A small segmentation model, trained from scratch.
Model: 4.28M parameters, 64-pixel images, encoder norm layernorm, encoder patch size [8, 8], encoder layers 6, encoder width 320, decoder norm batchnorm, decoder activation elu, decoder widths [32, 64, 128, 128].
Training: adam_atan2 at rate 0.001, 8900 steps, batches of 256, held-out accuracy 98%.
Data: trained on renderings of 100 made-up gadgets, each built of a few solids, in any pose, 195000 training examples, 11.7 epochs.
Rows from block 5 of the encoder of a small segmentation model, named by matrix and row number. Rows with one number belong to one neuron. Each number is 128 + 32 x the weight over its row's rms, rounded and kept within 0 to 255. All counts start at 0. Numbers have three digits each. After the name is the row's rms in percent of the matrix's.
After each neuron's rows are labels from the 100 images, of 14848, where the neuron reaches its largest size: "place" is the part of the image that holds the peak. Only what is clearly more common there than usual is listed. The data: renderings of 100 made-up gadgets, each built of a few solids, in any pose.
# u: gMLP up (value half) (encoder.blocks.5.mixer.u.weight, 480x320), inputs 0-79
# v: gMLP up (gate half) (encoder.blocks.5.mixer.v.weight, 480x320), inputs 0-79
# out: gMLP down (encoder.blocks.5.mixer.out.weight, 320x480, transposed), outputs 0-79

u.416 107:151071138096126070073123135110124129054133146131119096185082119170123129153084140164140134160149181134102102153130140107171144180181108105096110113154066099140075162095165129112079120121121113165136100125058087122128097134142134143084125155
v.416 126:174134130061140068084182143064188196171145108126162084177098111100093094081147173136146129131175166105158113110144153152168121085081101143113144161147072129176165075144146183124131128118167096097154147158165138130188125145109173184123148131
out.416 118:130087120171104102082084139089056122062184122130120153117178042113143163136134114122133084111111132121108126224108088156187147119097098107143095131129131167069124138106139121136149111113104105208038111130170095168075109180120053168152096124
place: top right

u.38 111:116165083167159163113127107129136138121122163091149142109166181123109123157099111095076129125098155137132189116112090122143073145123130121080114141096117113106097139125051124101220168109109123109109116174181098139147138095153136080154134123
v.38 127:140158077190109109119122108165114180102103170078070078091156171178138068110116156085103133157116133160110180142109156109127101140134126125039109111142150082104193143134122171184089094124116067118134082065203159103115133135162111121122133191
out.38 106:135107152102113173132150122156138090123121099146127135148075098104114153182144164148141125128202145070100084103138094129065116139143115152096124145158109128146155149122183141164107122162166114130148113123122146086104117155102105105056113155
place: centre; middle right

u.372 094:131050107056122134073115122202112081087134127117112123144110116103109156101108159175128140184099107118130147134141144111161109112094122114122080145155126179143127147128183141098120184108114094112207084135138129146158116183122165089097129106
v.372 094:147114127121147157140176144162139103206135113109095098152123192148124179091175199160125170129125126105126108116167084085116139151145104092163171147108135175076152114097152156196173119135117157129086167098183139080081145065146157116161146103
out.372 087:095168105147170114139093073101097156152108123102156196117138126101154148136147128099109081111085113122120167107126088131148128112149123195070089089153157147096175118123102206116145147138080126050066130147122116172131095120123085139157075187
place: top centre; top right

u.296 097:128132130123134126109140131121111114172157208116152124134149104133103174135108140137142149093164119118152087075105070072125140073151052081102066116160078107108169082132080162153096207144157098106100120158133088188085137084060123108136096153
v.296 092:189166126094133131145156127097122132183155167090152099160130128120100133142125164143179154145167108113169129087090127089181171127094061136149116090110100103111189131137142148133088130177144138122103169103175136134123154136132121141087130186
out.296 086:094086193166076132141129154230092067080101102188136169130158154141141123093113144182117116114116099142136172143159143099111139124211163151136101168115149114095096169136173103152072128123087142121142147107140095084120112121161137099157141126
place: top left; middle left

u.478 087:131107148071110079158135119115101136138084147090156097125106109140093080143078148139182152140134138142117114185168091091194190128109092047125103125121173105093114142142136215107086104083169119175119126132137137183101098084166134092104148176
v.478 099:100140153129139118137096061162146123074154158131072125164151162174138110207142143151134176177150141166096109129100053072115156159148115176102109079097138106127098153131133100121140190166106101151139157111131101139172118148112135083206146165
out.478 068:083122113143191145144087059131144111138127162127056118106094133158136181146128153158115136153133071138157116154117149063126086135129126128087112126131162128127174148158068149130106128148082134126095115095127121141112116065090123152119102173
place: middle left

u.120 080:152102089103153088121113086111134086079128182093156081144095088136087162128136086190129169160159172180102136058141075069121129143132089072084086116077104087151132149120038089132106181157121120156122147134126100097122165144130141157162144156
v.120 082:113126174071087081136134045139128125108131110099090139132123112185126132148105137137117132189152120147097115176093086117117096139172137118123092099133146097140109142103191097117222126154118087134124131114136179131125124075118111114135106158
out.120 057:128137115094135090148115149087144179124116176076118119147109168135145059132121154126138140105109114137126154131102196142163107162119164173119114083140148130194149093124081192155134118122161111069149118184090149114134136145083139098151069132
place: centre; middle right

u.405 102:147133102067107116102160095120190164153115144062157094091148144183103111096113101148133152147169134125089121090102113112118104168140115107048130109102088123116151120091106145142124081114186141125126135113134118116138107110169181115118151151
v.405 093:101124138098128109139094117217138132150079155090118073121128133119136199142118106147143094100199102135136136088127111066113097080156140087132092121101112152104210156119082159126122153124121095054067113117128125133099105084058134106153104129
out.405 094:148161087159105140168153084191132134129141140090044131168138179143191147153158133094100150131181136130176136076124100096119116134119141198096110089110114120131177173090121138121129153151136128093144141129142155067114127121137184135097130121
place: centre

u.385 107:138127200082104195147114143164126110167082117118116118152105126123126099124128244153121154075066078114133177160117108110178153169175150137180127132176078169120144124115149202108110171178110155112129145141178128132166114143109111093149110164
v.385 086:146156126142184146165125064143123090152158117103127132115194131162125158135094128123167147120124124148163148139087096126130122131143115139086113145115133171156171105163135128081150136136090097113100120098178110220164107138136089112114143186
out.385 109:107174096188168161108135145112118068108104112150153180103152111094124139097153112082102074139108182102100116097151103135118141099100136086094123142118162103171115112114117052044163138126079144117140158174091118146125156139129099123126114082
place: top right

u.417 122:144115135109156155057121182128166119087137143129138083131084104117095103099113109192172141121104152135101121147124069124127159075162140088123101130165103120067106154101188102163141159137185124195097140162153104101135103114124185058117150118
v.417 088:136159185134127122147157098131179168204102130098134116150124132150079120173153153179149167083145125163113174124167114109122102099143160132172169130084120209098148155095118154095212112098193168131108159126141110091124081048092146063147174123
out.417 138:136090094088153103107071127111123069066115099191142136052108099077101155122118159159125120145129123142129115122159072152122103153150104103145093162126133173138123128162130130112170198122092107136169120191113149136168093169097087116122137163
place: middle left

u.407 085:170124112184187098119141181135095194135089143108097108076107132114179119112125156050109099138148123111093150080159173119143122138106164165116113087079133130138133124149122134123127110107073139099163116121103172111094151112172065107097106124
v.407 124:142144168141215082166132177157137127206086131112122037178106141113137137134153109143183129093168149138172130115156119036122100083111096102154193153168101142140180078147125113116103139147127124089131115105132155110084128068095142096081129105
out.407 098:063131117141148119160145152143126094147169119166141093134155137136157158142139112131127125118089085111145130124120131143106118120093129134137165136116138127161091127131106095106152100141097124165124163124077155109123154113136134166103123101
place: top left

u.251 094:142150100164149134106061132108115107112152150077112099063124109143126118106122089149131148176073103190103189131090091121134137129178132121118100057109144143080077106103116111143145166151132110188097122168153120108142128145162134101138118167
v.251 091:095085117149090096138166126186106145149109147102094177121143130165125149145116180149102146132091093115133191168152130129138141141165161072137147146196115149085190140102131127155098146142129133120135121096146114160140130153103099136156160167
out.251 077:086177159128180091164097176096124078174159089176160152105138076076128171132127127096169060099103128109156112129167134118123133139088117132096110173142138113177172109175129192093102096145101139122113099146108131176105156113132068148103101164
place: top left

u.153 115:156044071135120095124049169103096130063115134127158147083181104154092161127138105129164121118086144139141143103128043127128168116129084081096080132122150153088117127121127080082141136147131128152098108182109107140126083195127118140150118102
v.153 100:203156126092166135096140118162188129167090142092170065161126147104067171101180155109177172155173195175126157083129201094179156143097122133145168104106076169137101112116097129154119180161180115124158143128140097146148120111128117084099188165
out.153 129:105159133149100110140119107152082115154090099116110141083130072118147144115142142098129046122113149133100164109134180127132136078127105092109115122125165115182151126057122150137146122121126113086075134132129144142099110179080050171121081150
place: top right

u.332 103:117124137163142164139097132132125123150056105077113103154115157151106110129152165125149144110125139146132142180158172145196164095147142146141182127168143145153070097133131139144163156101170130088064139167147102166114110111113153115168160102
v.332 107:122101095091172103157151127195130142121140149132106087042159168154093120085138129154126168174098137160078191124184100090113098151119082154109156147119156146136125127141148153150114111112102108123117144100156145087126150078148132109097165186
out.332 107:177102105143190093070132158094144123120146123131101116114104124064079104094123150132127118137110163106151110097159112183179158126145140108147127140117106161154095094156112150146136159102124137114195079188097132174115108153107151111148135099
place: bottom right

u.338 100:122136142128091168123146126054168143198209121126100158175149092156109121146101119105147165092089118170150121148133187093161116093148146092124118165127104094101107167118134111150112127165154125186126158124148138090068158070165151118094145106
v.338 066:146119149090167139097141124144152133102056177094086141181104131173119117179180134181209166211163181147117129127161153066167153111138104106120107071086111137126124126137101152122141141107175116134137090144127112070170151121157144123136170199
out.338 098:107125148153199196087108127141122083146139115138046128096121090153162137184183215123119124133153089118156087127121104105158118109147109114049123110100140134114144166126125126134130101139104126171136121128162118096081089145141084156105141069
place: middle left

u.112 097:168154128165102143128180118131193143184152131152144130119107165106086163143154143126162193156159147131122161108151153147131156111110122117093162114075113137092149136163116155148132114093185165150201136113113101109178169071163141062120210142
v.112 107:135195108152154124181144187152173133198206155115122044142091177105135143202170179153113150117150198074118119081138128061095115140131075134120173130096137123149091104166101159169149094139090126069134155081182135101109080119106143152107154170
out.112 116:088073116159110098120102125153085140136160131087085179134119121131209156125132068105108078072123110140139140096088157097172123104136108172076082109125092138140165135132118133156126155126075094113091113118120148162105110141098047162123066116
place: top centre

u.335 106:161147103212190087139136124139167130125127143158111136078153119140116105170212133129144177096161147175127116085138177136130166117119145150073132097054149155122175122158081093179170146109117146130127125109093130070122155122145121126160179094
v.335 084:145173133122154111138107117141155091148117105157118120131115059105070139163195124151166164111119167157194151100165136141109151100174140100106108132126177170143157117110157092099208166109138175143175096162116134123147138123151131137160168096
out.335 119:150118102177157129094128110153082130106181141086095123138118130139173149134111130123141089065151120123147112142055099082127052095131092189130108083158087124118147142107123136104124136142093083110066108114215084118092085161065088126097010144
place: bottom right

u.84 077:192118139136121132151107107125135132142050143085127097144129091129060159127180151145155197170203200144111120098110080087146150138188079114183160093162099123162098102094151088090202167143166133125185079150141095136187169161120137119136149120
v.84 092:115074177116104113118098145103121108153085122083094095172065106129111147142108146210178130131107121159123125131137184092147142100212123093112145086117166153164089153111152120107164121113184142147149106133072132210118101159109102127123130164
out.84 056:131114138101086160138164133169131127122115147125130129150111131163104162176157125141122189091110105128127139145074126183147152062131117108123107133175144073092147115117140119117153140151191100140097109156133139131158123150146163145109161113
place: top left

u.443 099:114142135120116089144159088089139200177155157069157095164116157145127169122087119098147122103085156149181165157150086105145106152113112136156163154155132163100121122126107195078100143177100109141100091121135110096129124052122177132107129166
v.443 094:119098103086136112087112144142184138184128152144172135082140099110093164161165191090159129114100171112185166085158130159176147079151084075100105114101099205146164060174057148163163201126156083085123062163135105161131096151098124160127183153
out.443 094:138106133109095147128095152087143147124165100130112150109127132129123144086095158164124143101083128138151114146118094161142116119127096092134114122148144190124114104145134141080141165111098099137113099169172160154162166124133142122088135117
place: bottom right

u.395 089:139160104168186110136093093126170174163123162090139096138130106143065116163152188164113142119195151144081164095147094095121123125167120135142149112106138118145147148089112144182095176148141139126171168094077088106123122097119126109131160125
v.395 092:151098129099082153152125133092124170127182178109107148177109128144089155135086178143101164145147125122126110145142168121197189112131102104139070145170118121130118158150124183153118111115187128158136143149118157136121148105136132157096148194
out.395 082:126148082148176153132129081156120146129119128127152133123131072081121169139158157111137111076146112148183138100124098074138102106094147189181154104125099166119180143125140128110132195207100126144132176135130092137144122104074139118081111106
place: top centre

u.369 103:185111122089155118067173141083116114136134151090137126151108116124115123121089150121125133090115134131125100125125084080198160111116075069123109142166072144101086077117162169124107140117119068169100131181159104078116136142128104119122124104
v.369 089:144080101149159061100120131135126178128112209099151137094133140137071162139118160145157164152088124166153186107186120142147149097169115065157120077095167252118125079162058119149071176104175168148120105117118092094138137134165134129136151137
out.369 093:157141098217186145124120077116106101127152111161086153125136114115169168137194082122104121115140095132165155125105116119123080150182136136084098131089141098163184105115085092192114084171108112103114121098146057095124127187115125171152074081
place: middle left; bottom left

u.7 090:133101137116175176054170068133146114155115146089119109117113136147115128100117130118165197159133099104136122128128159049154127080128092103129130119104093239116129119112109189154121140137131131158150168118128143114113082023145144113145141175
v.7 097:137107103101132144093138112090092108094187174102117173192117062092119157131103118141148167159151119092148106134104132097190169124138090116116094119122105106130088127139154084095201150140125073172123148163148114171108188096108119122142124144
out.7 065:147100112153142110112168185121135186108132115155127118133097147097160100113132124176102132138147135113127142095139164171115119108136121206071183154149114167173104139122148113133160139154107119137190102150072138095111109078153165100103103108
place: middle left

u.354 122:149136099176163095135126095089138172142153143122132158161131162119147112118080100107131131081141165137198092119112086130182155150142124124109105112085127140123100136180058123103059184112140075162118170135118130158155134116096119089130144094
v.354 103:110126134137094126128129156144193138177129067138126160133103093137096175056170170142122099091144135103116102142146130118124167111120118139117126191179115116107157151119201163062137138157124157127091090070130072129141104056121150130087162176
out.354 143:105059083126175061090147112142159142120120147155119164114125123105161145106100136097125156140135173099178140092131134138170122125118164115133103087149135206124114166165107089166117171115088095134211119144117122099080086093087186069097100133
place: top right; top centre

u.74 103:185108069116128120086099141131131145132169143083162076105151176160113109120110125127146165106037144136092153184096161133154092151146134123169147047123125115089135088116122128162156116103124150122069099106179113141124150201146100146179114146
v.74 094:093111192033106104144147105144140113136141135108129099164091141150142133119086159161141131134188154136112149145125062125121182137164094146125138099139126154064086098131156109090183167121118121139093160103131121178158090061123134102174117111
out.74 107:132144081113170118164123090126152125138116123152165102151146142063139162091122069167162121069124179118168158087141134066057093132116104163157155094127112159175147079150093096113119164181089136127126221125124134155159171144053152125114117118
place: top centre

u.16 097:101078086165087128143166103149117137147081140138114110095135102134090191142157150157131149053132097102160210071167131117144193128100124107098120078156132128116180131108097122095103142119116157152123099095134093120129100139156136144148164107
v.16 067:111113073124136110130094226141139154117150123133187069154150095088090127103149124119199124101128176158184103131148117058120144111085109097211106081147130120112163130131157136055150168146103147104134126135169085179090133158094076122127157153
out.16 106:129127087185142141098130076163102113144139181079102167109166128141151151100116132097088103121182111095110164108135096095108137117108097182066083094142102178143154128124107146150124123122096100166113164088163077118103062159128085134149086139
place: top centre; middle left

u.426 088:143131103113182145127130071106160159177093139116187112157116082128084115106172148153124194058166197161110120094130069118123112158173079094112161095140103143122140113103143099129145173134126122158175130103134129130134137097126129109130163121
v.426 078:074074111142125125114150169109134153178137126106134107136163162110118157165084147134166139113140149139146144108094095147180156090138057091098130080117160187094142077203079165112189171061091103133104117202139090221108067154114139152139153128
out.426 075:143151102169147191116153097148140153146088144137162109139146111107111152127145125170116139092169130150136156105116109112109109089129123164108163097121065167109188162134130127106139133185130159145125185110139067154128149106116119112103113103
place: top centre

u.245 084:116095138135123202153177109198160149120108237028128163144136155162121138171084143088119159103177141117166124108082137050142127169096123134128097076142139112089161158114074111102089169130119098110116126124154067103125145119084143093172149114
v.245 084:122142087136147142150143138146177134204091119101136083108171129110050131151162174145131169114092153197121194118172163102152146145121116137136190164151146145124098132121140164104124149122190175126123135144135110164159093102114162120141194133
out.245 053:123122133130083106144128207150101173111082142105109118104094155141145118114139131112104125154108158106093119129114124128137174099072152125169115134159154041062088161118133137107104126087131140052102128152088128094163107075138113135158120117
place: bottom right

u.100 113:154108120097119138084138155121154190111129159123157104147117143137079089115090098146171184080141187169129142154069136139157142140128121125092131107151085107051113126140148129161151145100185084184083099180132057140173094132128144044121171119
v.100 131:119079090147122132125103077150103149073154187067070158093160112195151137112096196095134144117120096217098173168119083118140111169130122148102097098195126105171150142082097139141050183146113079127099083068175134144110085121136114118079115162
out.100 120:178085167093112098105047174124140139098096141099135099119140133125079117130115129146159135186130155160104113178127146118160094136125114117205142140143110174107109123137125123101134153145145112107169069152093130173139120099106137074128135191
place: bottom centre

u.22 108:136150158145105177075134146134166174172152154107177145171131126148078115147115068147172168063160178146172085187068108146151132106164081068091117124121071106040102132122130109105189114129140129157087072134208090083097116126134142083153149145
v.22 105:103119114119089089088162063155123091099170152093127168169143116191127091167088108097105136150165122161141093193096102100174112140111081145127117095142135127126157131072156095124163131152112062188129139106151103132120164167125110133180129130
out.22 108:142068191071173131150074119115147074121049122149130122112107117115111160123099194170138163135167133139174112140136135149145114159126112091127110123148154186130134143170088097119096166153169105087144126176067130121146137134094159093103113123
place: bottom centre

u.178 098:139120090076167161087127131125117118149178139104150103084164093129119147100134125141099121109085115121119112134107114117154099107126086115078118135143090104097144128122113135139129113133133093159123116144122145153116122081133137166125129076
v.178 087:144112094112119180051159038105132057114191176088125122131140086118097155152085138116136147115133128135148112144116118092187152110126076149087086073097111109136115123126138130133162139120110088183132153150162102171148132155104110140175118135
out.178 081:119164172197141078158095076152165119106071077141110121170158148141121125168156133138150116150175088161164095180109134112086109129118184149141135155113187129133170170122164102119094073133169098162114137088186102099148138192102150122110160143
place: middle left

u.99 084:102101132100121148114186101156144145144105172124151163152123126131094153148120146138120138123129078110117149102133125128166109074095162096134082142106080137084154126111115216129149116106142094144111118172102108118154129156128152136151154105
v.99 098:127112077099115110143081122086149141167182142128120095115114104100069145099093197147151146177118152165077203152155074152149112112121115079165146120214133116087110136114171176156085141109161110124151134116170096158163115137097130112121164219
out.99 078:134122114153120151084117130128087100153202110139097098129142107140147135112152099132136141119111135122111107144136071151138109111181043104102152169152134139080144112123140138151163127137117128127098101092199133157072109107196109204148087119
place: middle left

u.471 095:126131131130089187128138113133148090167083138118123145113145135160112128164169138132115162077103169144091212085083107119148182071147154105096112058151113138077123098099089126105198220112081132134142141187128051130136146128131145111170131121
v.471 108:101139141142146123150155126179130133231075122084086059164129128133138159140105119136150158154113121138122185131207167095129137092175147102080167143158168125158159111150110138169118109136175135123101143101126128141118114085116155164098175177
out.471 114:160115141102130112158128144125165148117155106152135125118089122106075094163145115153194125100167136144132082141150119107089133137143137181137108106126143153124169151108192170154106104137181139131118092126142142144141071177093086107146163117
place: middle right

u.88 114:168131107101134137104084114161211155156108131093157102076101147124123149176124155151106167155153146157088131143152173147129083176167154133122163099076134150079156171129119118196128099163189148148152135105107107108134139122125133117114168165
v.88 111:087094171070113146071144151144089120101115167090172154164144083181135085143082132079094103113133118173129131125072057135158094116159092103131089130190099130124097075114137094099156142087079084109108073169159118135106114137124064129200083098
out.88 124:136087100145160074108105131109061124134165146110112177136164105119197154162169082084141074102123128115162127109111098083141123078124074109111104098089125138148173082161082107149155140140077101134096155112145118146050148149131070176129058074
place: centre

u.344 092:139118144097147132111147172108144165127085147098178067172084105125108082130074140120168145140142170126175106142095129148216179142085110109079114118100129171093060136146124170121126143107195080143094153150088126152137095137101154097135137131
v.344 097:104124130031136095142118046080098112126132123111154139161194152180143092085111127137117140096096125131181138136110139152119088167120086130119128129182153119137120086152102110157141111141107102097125126185151186128065145165170147177150102130
out.344 107:147068077081210132111068110093135097118117077100087134082120084109162110095155111156141148134120140145135103125143137146156114113156107107094152096134132207193135089145104116107207184109117112126163036172128180198133074106104217127106109091
place: middle right

u.373 085:165181127120110150097074113109130057144169098080139153113092184152137102125117124151193129175068151140100134152084129129164105118209155116182114141113165103113077050150105119147177161123107165106133058149177128127109112181179101041122113178
v.373 085:149122183088176157093126113105150141160047164101128092137096101124089108125126188178184197185118151175127160137178122139174175141165130067171148060156111164141118119121107149169083193131178157119151089147107113158176118090164147088133183199
out.373 065:091167103125159134113116149073128096169191109151128115121109108101135120095129111165125120112140179109126112077105122061106086079130058114106129124118126066125120099171146086121146146154061146160126223107166148154108149101146113157077096152
place: top right

u.367 084:180109097106163142056119118136142090126078178092143135095091106155084165175149139161175211102131131179129116128182102123188168126169111097105110095155113169114088106140077101140104193105154132160146081161120119083137142090171140120171178130
v.367 204:133066109123123096106094108127103141114122164048108109078108086167154115129128137136169113093146086196103155144111134063173127102145116119176084093163120145120152092098083116150109143103139122108075058141146134116112117081064092132125109134
out.367 064:082099136097161136121114139118084087125146150161094138164134145161162133115145172102146102138147131140183091121102136077124163142153130150172098139134139171107104136111083111113126173142126107143125117135094109100101087092107117115104083139
place: bottom centre; centre

u.283 124:143088158128077134150118156142148198105052124132138162101149157156088073167110137185114144146193182168056156112042136133131152183145120081103079124119123109078154160119141100154149117093117142158131080145101096104186126199160107073141192124
v.283 130:166089118118141124073102099148122167094079166075121120155106089160131116104127145154121118071156125154140110163108162117239125143117148108095098148129066110140134173103065118140130081117130082141106119095116142071092117137133162141101117092
out.283 143:198126141086105125115099154123143129088153114119161124091121150147062110164156144132178162166108101161086133125146117132180159148161116132157120116081150127134098114131118144148135135119168156143146074162143145126145122158147158116148161125
place: middle right

u.66 071:145132185103129150104115135123166134153090103166147154142140129117098137157132190199161165181093145091142160188157171177141173179117132105157140140151121167118104138162170179103163095127146177132208134119103117135165092131170187109096186194
v.66 082:096118045107137115092036099133123145113105168096126123066163141142144128157104132091122143097086128153129147162109153154114105112128120108107087155159165143151148159140107084098217141105105105090111060162140153092118115134136135080144126172
out.66 085:112077093162127131077106115183135104147149176080082144067118111139147155122148113110133138096119095162102170135147171085184137094173120139077097096131116129154160102125128122191144153101091096138085112082158100112087117140116096165160131098
place: bottom centre

u.293 099:110086133142132120136137066113121117087155127127116115159130109094100147088108117190126151217158105149136116129243130103151182125147126118165085126093136158162133158112110143139129134133137153090169166121135126187136134087133157119108156144
v.293 109:122124110119198121067144158130100110096174135112153138129163110152163114123126118098106124130092156124107141109120106118192088144124062131097119138143085122156127042151069114160163130144078076126077108135165111136101112106166092165100091126
out.293 102:101140075206123108115133079139107120158106145080063119168126128118124161130130106089022137143102123112176142130077151115152124098065145123081140132162100125082103161133095127109143116103131104135163200061148098137121148100129136178125120139
place: bottom centre

u.12 091:087093111155106112108131125141106115161080132129149150118158132114120153133151112137096102093055143130120212110169114116151155117126104061129086121108166146113121091115051126106175158092119125119109131141106117154132139155094074142182142091
v.12 088:128111103123072123127147156171126172114117120111060126105085186212132132123163130146097170161102154112081144110139125088090135141178055118070154128094152060094113143087161152181134115116147128106149104056164148098135120114193154120119194164
out.12 081:172143124097062109121099159066095162118195163134139115130149122091105132151099104129159093128133105126109095130103167193089151056120088136141083160145116158109157114184164185133173104117220103154064122184133164088139131164093089142107112174
place: top right

u.80 092:171147081095148159087136063157144100150103174079127041141166156124091128101125125156150210143183193126123091085115120084134128163129037106090142109120101147138137111138101099138141159082126106134150151084167135171136143117126155130128142150
v.80 076:134134119055080119141107191134154165229101149138091100121082145149057140109142201129140138085134161135139194113121160103134117125149120082130157100213093122074184123092176159146099163154158140116135116104168120095141142138124141138121155180
out.80 082:132131126137152164118105095138169120132103147137146108131143078110100117133138131147122152137180144167160118114111127118127113120115090134075129092122086175129165151122115090141141146185135094128123160148130091149105133142104134136131130109
place: middle left

u.155 117:151126145148083128153061114181140168076150164129109160077110159151094118173154145146139160136148175164108139130117154121123150197161156108145058103078141126139184124164116116129118143115116089122168013152116101080118149197111098109126179113
v.155 085:139126114136083117098156138098127101134176177117101110140071093127116122146112100130120110111096144143152106086091080127176131055143063095085125089136151143168032121082165126091235113082105122188134094178098158148144142148098138165138122129
out.155 125:137112130155135136150148110147133123113159124161134142118118155148129104176115095141133149138078109178141182101159176134158151146189172147081112084043173133161114118122106137180139136102119170141137129145100110159136153155144161139189142080
place: middle right

u.86 101:150115116146110209132125120120188140143169126127094144109112134152118145107111173128139172124089154153145115167118150123139133094123147125168137089170097161092113164114183065097038166146173096152146108140170098083083164136077134042136152114
v.86 098:190094104132124124139121124132187188171044150064113072127137137126085130122152138142195169119194164202112174123130203101152186113119146124099127112149088191138162122130070147168128178120218122097153099153102136156177118103113152069088167146
out.86 104:090105132113117151113193114184114062121159131125136174095130130170164158159103129083048119169139075112103133146141092153131119166133117139057136105092138135097070140134108128179124069118096126116115116090138086124082146140165077174181124104
place: top centre

u.363 100:150138119141093129117174109117108138196157210085185143086149110169091116172078081094137120144094110153100136137119127163151133105168102103101120053050186159105134065119079186130172110089147126149096157167138145172111178105153089147172124132
v.363 112:084144179075094154147129075233121053097084125113088074154120120164129115121103127149095125172168112171135126142084129081116096116096156145114101117114131104136119179078178131093168104118100087080161153101164138110101134152108142122157109128
out.363 104:140133058171154141139110159163121208121110185127109135154111141087151183170178139119129140098173176112145120085169124102109145077126154140149163117161104138127155133175165102085167131109120131107144142092102134118121109058104135057072136139
place: middle right

u.393 093:116130071199143122107154128169115102147139183063112104104105106117122180140124121128084125113147138097153110068141129115139075092134044112098084112134155105134148087159083113125144113078076131060144099110165126114068165167163069170162107124
v.393 105:154140169158136110125140127173129138161141163056078114185110091111149155113136131139087151130134149124189118076123096104134105159131067062102147140141068103140133120134120141147152148124122128105156113099195148130113178138173144148138118098
out.393 090:124099132103122112123113135122124179105093113162137201123172116122100124115168110110158133118115097152162134110145183114112168149110186147106132149141093142145116149154126099100143166113148143183108151160117151080207109091137166091082152100
place: top right

u.97 104:140143041197209174124181084151136136173115186071153180107141147130108168163115076079103122098133127124184129097158116053115080090145135068095121108109127170103184148133072116126098117106131118106103117141136113069060111099112111131159112104
v.97 107:161135151151165115144068133127150154153133132069078142137115125114128172219195157137148137064161231139153119123121082084134205107140046111092110095147108111087115148166125094122123130103125134111075069138171106129079075138055122116110125120
out.97 106:074110143051054139120093150122150144081123079181109129061122114126097152125163136135126166165101135145060134137146156185133171110118157161107121125134137092073106162125171134141148151084127172076131088167105118119190114115160149103132180154
place: top right

u.49 092:173110128083140129104151152122165118206048132079172100170092154110106166129148125174139128129111162169133137097141139120142116106181157110106147089137087109140114098125067183121147140140119187064164081132110098197137156101096110140158136150
v.49 090:128149148150133131168143072181136058129120161119115148123105138150112174134112173183134157179121093105136158107141105109094124094157116097192131091103164220124111126100141099085165194120105113107123154100178098134116163122109107121201122116
out.49 092:134127166125092126145193114182152156139123116173114104114109122151094137122141097130156143161173170135034215097120109155159155144149098131091147113131111118147128113108125180174161149136129118134157104110092140127119121119183102132114151184
place: top centre